A small spectrogram VAE, trained from scratch.
Model: 4.96M parameters, log mel input, encoder depths [16], decoder activation elu, decoder widths [64, 128, 128, 128].
Training: soap at rate 0.0041, 11700 steps, batches of 48.
Rows from block 14 of the encoder of a small spectrogram VAE, named by matrix and row number. Each number is 128 + 24 x the weight over its row's rms, rounded and kept within 0 to 255. All counts start at 0. Numbers have three digits each. After the name is the row's rms in percent of the matrix's.
Before each channel's rows are labels from the 100 clips, of 14976, where the channel reaches its highest value: "lies over" is the class under the peak. Only what is clearly more common there than usual is listed. The data: melodies that start on their tonic, played by one synthesised instrument.
# pw: pointwise conv (encoder.blocks.14.pw.weight, 384x384x1x1), inputs 288-383

lies over: no note
pw.351 089:129133123172119118153161134120112105167100127123126105122108105123130131112139155134099117121139113090130122146138110128104100119111096154148066097087028131148126120095098118126103108122116102127078125087228116110155079140150127116112130124119117109143132105091126135131159161135136130117

lies over: no note
pw.278 101:086139095146111137188138109126143104129134110099128133095148141150132128150123141116089158131160112101116092050111143118130095095119096085114117138130123114171112109115133145141108098133091137114097130128119110124104113108124121119114107123115119111130142106106113174124091110106139121122

lies over: D#3
pw.158 090:127129115109165088105139162066076108096117114161125091163113129164103065097128140101123113113107155102189136110101167085139137093133110138128129089148074097099132123133086112114089116182097152130134114132110136144143129134111087145137120135105117154092141074131130125154134117106100124117

lies over: no note
pw.98 090:134116102111119098109121125075087094099133116185133074133091107109180094157142125139135120120110134128141137136114182085104160102116149139130173142155085162106103128158098141132181102130129128112117147075128144182140163143105091125139134091108145141138154100131113117128171079157116133140

lies over: no note
pw.337 118:152129134215117149145114111157156135115128118115108153115123109161119139115186119119098135124103131126188101089130142138113104137125161113144108094094141119126098115118149112116130105120122116102139127085130122119126066125105136110171126112099166116105123139092110153120145087158142101190

lies over: no note
pw.77 131:119123116080121110105126100112105142244117126071102117097118148222133123103119095095124104106116132212130119172134125111099154123128120110102146223107104118114103107118097110111123120118200125109119113142124117119112134113119159113104116126116107104139091112130132112108128114145108115121

lies over: no note
pw.54 121:127130068105146103102128123107092141156077123112131101134123169124153082163110109101105103088137100130130146120113090116127156111126123095156168167143054099098140124107097108122092125084135121111110112133106122098111145125137165137125116132127119131155088106138126105133112130123090124123

lies over: no note
pw.94 107:144106117121113134096184117134134124114168126117169154111113108099109133132122091117105120148127145128091091157128137123120143136077117194125134139109148144114111189131092112171132137113126140117113113099131115089109134190187101126103119124136129110109140141141103135122143139108139116124

lies over: no note
pw.163 097:138103136142097112132104128127106097123149128129110098100134102171154109126082133112120111119087124126132114170106108156098106133126111070082149121120120176120106100107168178100113154079127091144109189146148147068173136092094112074126118147073105119188147107125120107099120131122127134090

lies over: G5
pw.1 116:105134132116163109099136150134090130103106112112140076098129095131106079093135132119109138125115119036136106115103111135127122089170128155132149119083133103132118119140142104155114158112108113123138119149155122109156120132115151122138143112122128123124123142119150151110129078127095121124

lies over: no note
pw.97 110:122134110105119113147117125126125125063065152126135112123148092165104132132117108114098113099103134065104138127157081104102130161101154107112150119128038090090138122075142104121093125092083150116137119123110116086146151149127139132133109111104116123126106170123133148120126160091127135116

lies over: G5
pw.367 112:143112164121115130107162108139147143112133113113173140116158129126139171133120112117128115193105155142131127129119139128118166115193138177125157105108131127164128164138197127166134146117109101113131103154141113182120149176171121138143130158101111108102171125137150131116154145126135105124

lies over: G5
pw.117 073:142127151158132083101114122096088124065114084108129052129154146100140085126136108122103100130114133127131139098090144109100132069158128138145121118150137104149136120149178098141147097108115093133136120130154101105128165099123078121156174124134111114114162106096105122141127074112068109130

lies over: D#3
pw.147 104:119122125133117167134108125133175110085160138137157141105138154135117163141147149093098159171130140143139116125138174146120088144099113111109111108120172154124125157102119153137127130139099144123133166094106133152153106128116119126157112109096124122098136128127118140114082128086120100133

lies over: D#3
pw.33 090:104104146147144136123115137096135131149117127129188101117137111191129137128109134096111137169145092126153117113123119126130125126129117150099134122111115135140114122122147093181117129148149104126135145153168114097140116108164148087166149108105108100122108128141139105174136128128122113119

lies over: no note
pw.172 085:129129134129137112157141101173132171132179120085110148104123115145119136135118074108096111111128128135120103070130128162124134140137128118103135170125125151130103124131117103113143141123106149167118158123118121118122133141118154133127123131112122090113211134147121139124131096123166126121

lies over: G5
pw.99 106:148130161100182131092120145140149178185133128126136157158121132166128150124122144131131132121129143143113133106111129128111131139194096094121173154106101132115131146140176130124117154153138081114127112148168117158123133128111143159104103134112109123139164127126147067141120143133151141124

lies over: no note
pw.357 088:114134166146119104144108130167105112149146094103128165126127099063138081124119121147151144134119135127121125104109100174109126066118123124118098133119123149113122126097113133134112129132148138134100151124119151048109094101133128139108123086133131112144149090124105124130165123091146130119

lies over: no note
pw.101 091:115119133144110118082094127153131187102140112188116135117133105146145139111107098115111107107125087133102118149103113173099115131117132105125144124130135164110065104123130148120122150123156095156110141109131137066122125112116104111115109119164118110129229116114130117112105124115137124120

lies over: no note
pw.347 119:127126106100118138167149117122124143237143130107115128138130213167130113104123121128118125126142096161125120161137113116169125130121118137162113201156102120097167117118082098109110124133167171104161127153114105102119117119139183116098102088114124112136077135173127133116115181111118099124